Weights of a small image-text matching model.
Model: 16M parameters, 64-pixel images, encoder arch resmlp, encoder norm rmsnorm, encoder activation reglu, encoder moe top_k, encoder patch size [4, 4], encoder layers 12, fusion encoder width 128, fusion encoder norm layernorm, fusion encoder activation gelu, fusion encoder num experts 16.
Training: soap at rate 0.002, 13400 steps.
Rows from block 9 of the image encoder of a small image-text matching model, named by matrix and row number. Rows with one number within an expert belong to one neuron, the router's apart. Each number is 500 + 25 x the weight over its row's rms, rounded and kept within 0 to 999. All counts start at 0. Numbers have three digits each.
Before each expert's rows are labels from the 100 images, of 14976, where the router gives the expert most weight on average: "top examples" is what is common among them; "patch colour" is the nearest of a few named colours to the mean colour under the peak. Only what is clearly more common there than usual is listed. The data: simulated stained blood smears.
# router: router (encoder.blocks.9.mlp.router.weight, 16x192, trained with AdamW), inputs 128-191
# gate: expert gate (encoder.blocks.9.mlp.gate, 16x192x192), inputs 128-191
# up: expert up (encoder.blocks.9.mlp.up, 16x192x192), inputs 128-191
# down: expert down (encoder.blocks.9.mlp.down, 16x192x192, transposed), outputs 128-191

# expert 13
top examples: round nucleus
patch colour: white
router.13:447507487480473481479530468466505525507464463487466481494464528493493463458500481498501500509487433516463471484494506519475536512527488520492520470500504469476486547535528512514518498499510476
gate.0:480515516462510501541528469481516518501478509513517458515529531511543507493476477499508508523543509502474473560525497514520490509512471473501521487507466486479524523524536515513514508508491517
up.0:483532493455523495540528486504511506497479506521508513506521492509551492500470517517516471525536512528491510505497482512507505524527492476519466532484431519462553488509511487561494484457511507
down.0:518484528523505515521502485474518514474484510475543454510498541473479518539483477516467497521472464460465501463524502514505512463538467485517453496452500486500486526526497505466434410498506486
gate.1:489503513514517465506513506490478520490499502497503515542488481478478516498502495512557533480490526522501527506544488490523510501524518474475498512455502498485493533496473483525533488481483503
up.1:548474470482459476513487498549520472517484488496497508453513484539523484502468530459446474513525479461501528494536512491522484483472474531505488488500488521499502492504532531528463528479501506
down.1:527502505497550488494510502477524547509462534475534494517491488480510511497500489518474543524546515522545469508517456514533520492511510484508528506520486496484536470506482506500448501479528516
gate.2:499554485498486535478521550510503466480540498493546498513524506514486486523479498533476475501487552533491395476512474507465471492543490508481520535496510507507518470497520479466503524543516530
up.2:497523453511490537441525543501525471487520481509510485508517519505477506533487476514484480495505519553506433469551468502472477501524486481460527516532483489500491464482503487492528506558509501
down.2:514485472497490497454495520518485489465461510474536482481478478510472548482523541538517492511501505515515496501516537509507483505471458452519489511436504511518487496473508531510526472509482470
gate.3:459537523526493493476516497478544473555502497521480527503515505488503510474507483502465507512510510473487487474443496472450519535504547489491495494486463494526488490490452492489500441520509511
up.3:503492485518482486538514509504458477470467505508497464535495484472455516493564520463528483504479510465460458511492539465453499526553524533514558518555484525478523542503494455485494534525554480
down.3:472502509492497497491552463489493503496525486536517501493506507442506482474484477511532476468523475510441489496479498484521526519479532506525508524514467442479495491499550548486459501483515487
gate.4:515502474465507468512466508463495473503427524529442512461471530498517503540511499479483486460479497489458519517511492500487467489497488479483473492451521528463515507551565503462515533543447486
up.4:501490533453512471512481536499554500485542442491593524459523488482490471510475494489506486506509486493502479487497502467493541483509471511490532524534485465492541494464451513495474511460473485
down.4:527478491463502517507546505519490544504542508512543513501510531526514479534524542508551502527458482511506527493507530561504488507541509502514530499568489513506497527529548529512528487469514498
gate.5:474513476469478480505489519456509480486514503521518489505521556517529481521515516478499444509538488506501484488500503457522504506502494476442463534476506498479469500536509495483503485508544500
up.5:512479445531455481469516502557486506519466496482475512500509460494497514506519492545460536501456497492560465517522489467487477480513510527505501468536500503489507494476465496529468533468508475
down.5:465498468501486501489450470508522511509484511536486475515451490515508504537524504490479512509543531518500528502475536488455455490460493444498485550445523500501499532497471502483569503524524490
gate.6:535534493508520503477485502481441562456530492497498488460480490481526490499505552489506479525486539491505495553475518532533490509480487531534471472483522490503491496461494516457503500505517480
up.6:522506468530479488517552480476503470484468521538509505528520487515499510530478520515500489499461500506504480499491520480468447529523520513520543501512487490525532505510458471449496520478511528
down.6:515501571502491499497540528531495503495520503487505505485550549520499493517475532522491489509509537509527468482502536502506507497459513505504487560530498466517538487524545528485531502457465498
gate.7:464496488513506499509516472507509493514523489493539509492493506520484501483526537527470499481506520503470555490529498531519536461483504479512510498483560512496492521447482532565501501523530508
up.7:495480518499519487485507508502442467525492493461520521497485515507511454548491508439487542500507499493513548505489519492496542508480487477488503488437526485507498506497465501501452486528521498
down.7:506514518505509510500502538463479512501508511484473442529523530478476461457477497521497461493511472481491468488564456532484484475518484494487512505540527491514498478538477553481546482499480542
gate.8:534483492495498524533487520482480498513514467498542515492508467457494479516503460507504508520485543501533526518480478471476454510511485535554499541458518512528508521524490548470531489543479492
up.8:538490513493522539503489502498454506513526481484547497509505451455501461525510469534488512510505573500525500513478478480488467528492486527570496522466520517502505495539485536466534469564496471
down.8:471530513493453521490459500531486450510530508493507495526488471478483489473451510462528497497490510478534508537506499474526512494487524521490482490476517479500543518465455451472524525510530464

# expert 3
top examples: no large cell
patch colour: pink
router.3:482488462502492489477483450464503498477467473523468503526468526511493464493466486486504473461499465477478463456514497504479504492487497509502467515461505484478488505475530521510497458456504501
gate.0:517496523507502465518496509509477467505499482489464537483506485504474535487487470484494504513506491468460486457511494487536527519496515499532530473525482535487535464517496484566509496461521491
up.0:454500465508512518504482500482474540488517512551530492505555502501515493513515475518488486502496495525519491554476525476513475496491483454486505495514536452506466502489478550433467478558495472
down.0:516556513498497529516514514505553520524530461493523502485525543480431524458499505538528525491489514511501513567475511525482522453522520506528496583436490458455500543485518491522544512500513544
gate.1:479551503458521489496500485497547517484506520479522481501472506499527507535456445503517505527491486510493498486485491541482529500525498501501510517525537509485494507477505492517481508502509515
up.1:476491488513511495539464479522468455521479525476462476501482503508499520495563539501472478458522537515532540507486472494505481521478527515518506508437520539500508479485470499505485465527495502
down.1:470512527521503496512462437519519494516524502543467471512487491522483500540435443521514506517485471479460491492564494522549520476514516539502487496477491507502527528491465507511516502500515489
gate.2:510558533496513517468487556524481513482489535532448506479514510496498568453477550510463484499518475507485488495523502536525539475533520449482494515464501507508513523480511494522496462574480519
up.2:484462480481493485536506452511465508523494498488515511475489498491512491524506401473492506516442519489501474508474498471476487488477491489481523494527492510484505487503474536475512551483524482
down.2:473517464505486486489500483456436492513503479466493489480530484498512501458413553479474549438497487510493463486521482522471512472515513518514536521499508517481505508502475485496506468544475512
gate.3:531421528522476506460468520501525498490537487511518466509481527499478534466459489485512517450498536521502515513519512483491495496471477490529493495524486489518494504500446471546511554534476509
up.3:513438527517488517441520478513527511470507484478500484527543492513538484489478483465464508482498502505515526485484535487499526506465478456498476485546465462516507492501494461493513542533482479
down.3:507490546476510490505461498525457478538498525521492482491505459507549518527525533543487560496469496483485504489503512486508496544502470498450494459454523546504502517524501474525491481480489460
gate.4:512499508477535441527520484469479536466470472527459448477480462488510523530490500498517543474491529464489454469503495472535501505518477448504505484535492488559475491521485488474537481556528500
up.4:489510483481527461538496479471496543472470477540472483491467480483504507518479522506482510485482526459494472449489482462525475459525466461509515459516499543569505487530481438486543478556538456
down.4:504501497463459495496505521513515485499477552491490478469491527506539452563478518462462520501521504530471537492503472531530547511483475476532525513508481510494511513480466559507518556527512461
gate.5:492530469493502528475500513497446497519554470465446509516541524499509486569461490460526525474506501526478469504517528511466543518483485467487525475495503494474509505460486517525509518541520492
up.5:496460457484504523518482464540452452474518473509542525522525487508497506507550489535490465531532496459573525480507487534448457475498524540482472471482475514484489512524478479496494477479493483
down.5:484485552502526502538480474478486518485541484489500513515505464517479497532562510511532490522500460527513507530475508453542495505513434503496488545519501535491448514486487456530487507547499488
gate.6:478505507471476496486469522476451503519457462481468530463470488511514476458481529497510504501500509490497495496495518518486481520468532485447486485483467456492549515515521486520495487457471492
up.6:547541495479509504477495562492550544498544501525504472479500542545515542489509492581503516532502483510526514502525508529485470493492514481580518521497505504525494508479525498505490527482525493
down.6:462566522492487517492511521477442500528514457568514486486512503506509549459500460444504507495521501511487481510507483481523463512498462486519504504510484542489494462487518476543528478465468470
gate.7:473503483490480524466463519471489502510545500532517547504493526540497515481480530454518433494504504466503515514496475529536520479515498446505480467510480501517521484552523495494476485483498497
up.7:452498518528443516485482513466514492491536487556527525485474505531502508473462516466543505496504514454531535504468474500530462467467519519512505477467493477522492489510526493500509449490477476
down.7:504498496480521502553471478522481547486486452512570521523485512478531529524505510504475452524491508474505478475508483535473459494505444466489498486503502468481497513504503470508485525509461493
gate.8:482485505461500490507464476548493566461473503514519484543489540524482499478470524539497504532492469523494532491513505479553505509516483519507529492520474467508478528491530522510527524536508491
up.8:498448495504487468514471490490481474486507508504520466490523485515491483504509477447554463515487493499495500520518494521520544486500527541484469513520486464524532502533502438513463499489516521
down.8:560467512493520486487493497487527510503493506427468482501504526509499508520504544510466490516490465494479515488499522520511501539524522498516496485470535493515491503523461469491476482468512507

# expert 8
top examples: kidney-shaped nucleus; crescents
patch colour: white
router.8:488515505476477517449541505449514522484487465518482484477447497471502499454525472494480461515499475476483472486521500483510508519462507512486481542441525471481534530521513553514534515457481495
gate.0:491504485522519528489513493556524538510528487457476524490541523482509541536518504488479540487474482517509514504533510486511493508501515493486545520553507465515451471464486500557504523513488524
up.0:532495502520492496515505518481481468499471493524491506523509517480518467517493494544471461505462469505473532490478515512496502455509524497475480456469524458481511491525518473460517550484504492
down.0:489479511490500531474492512445558513473514501515510486546487496511490510509478496514483482469530491471488517523493520513491524490495520477536548512518484468453534507503497491530515478493509462
gate.1:483480468508481520516515488457505559487511458440511514524501521508496497501458503488519519528510470490475506494486489505478505497532499497429506473532500551464498485491500507511459510515459498
up.1:464516442518519504505499471505530546473545464478511485505474489508503499505513551482505494502455445510510497503466510497491507497475550476408519462530532493506496530501482513485494506468533462
down.1:497491495518494536515456522474524541535493486519487532516477527525529520509532521540490508457482523463535520490492523488461507490482545541518513513510526494509497530470484479488507480496491470
gate.2:494535474522494493481500469487484483487538500504484489540503481546503503484493520519516521526541498521455519488440466492502519456514477479498543475528469461498490491452528472467518500545506500
up.2:462501484520490480519473472472478521523496486537473463484452463515516505518496523490499506486515506559508504506462459486528518498544483526548540522479485480501514507464523523521489514529482530
down.2:458494443495491460486507510485509503495482555473523478518514513448503495507470568479516527520469474452482515467504484491488533534521464505509469500448434534528530499523439474459523479474548501
gate.3:495536469499471511484458480498553532458537523489479542485489514470558484519538544492465459475516494513481531511544493490529526493516529472516448522496451514515490473506506480482524559540520509
up.3:506497490483504493486512509510448464539507504464476455491499487558473487516452499511484566496458542518502486518516497489487485491470469522492528506495544531541523490460522474490481476501504500
down.3:477476521455485507480546516473488477563521442493550486495507499454504521484500476482511463487545520519467510508558476490512477532499539464506478460468516474501477501519515562455533489525486489
gate.4:478501483448512491454528500518483502497446497552501484492504526519486488480493495498500509469477509492547477478518493509500474470500481491459485493546510503562478481497515460550489488525489484
up.4:514533457528527509515477519464504522482510497534465505534483530526503505474436484499531510518511496496479538538454520503472496515521517519485505499513511492479530495510551486464511521542468541
down.4:512521496454462491484515476504534469516511503492493516469489514505530514505526439493474478496493506466506493432513483455476530493534526504506523510489516454512467488493509486503498449458472448
gate.5:451486497500475501512491545481472518494540506537516488527500487501466517522477501466499492488506463490505485469511485497477455491542467458471498517501533491506484501447519475514504452521484475
up.5:481504448497486488502470533512463529477527490507517497531480520496479503538463448478498481479491468464506493465510488485452495493528462468502494519487500503522476534451478519518519523479498498
down.5:529459480541560477509487499514535501463501546454495496471529488504488521511485509551475487523512505502458534517482498491478504470549525549493477492517486485508476526502557480480498520492495533
gate.6:479496492514522539517446518544474479536528481505537499502515538490494486516514521498510486502476488519504530502514505461491494472478480545456560475488493481506505478455521482531506483563503474
up.6:469440487522506489542520563516520490493470474509528532515475523526493485531510490540497479489507511504492562484487487494584490473493516480520520485513493531489513497497526484526488508497522491
down.6:462529476503465504462472502482491532450509506497509467464491493447510487538519521517502503528489498491530461509511535499508500478498493546458570521480457550515506502511507508481513463540519491
gate.7:481530498492515513474503522502504539472507454497500511484479517506497515497496518519513507466517545484534514494487499485484504464490493429510457471465511542541518558502487484529481464515495512
up.7:492479490500503467477501505526509462463504467521506516529389468469477512481509502472510497513492492487442494521517502494505536485479500476503450537494475544549490491465472483498495491512496531
down.7:535454484494465494509470503488532537506540510542469493513569534509520530485513501492499508520472486506538527489512487484524477473501512521443523473534503508489466506521501499497478512451456494
gate.8:446490485492523542518481484531509511514513479477517495524488524524498492507477489474475542501480446546531514494487507508519489483475518516463461485511457485502501539498516512476498519524493480
up.8:543459462507487461492509557461499502467498515494529478479546470464521481512524498510538504493496526489469485522508524512481494496508489500521506516522544489499510456457469510496505504467487509
down.8:511488464506453486516455435514512479485476466440513508525480480516480471498503510450523500537500541490526500499467501488501467495503475537503479500497480504486537537502513484478488476514478504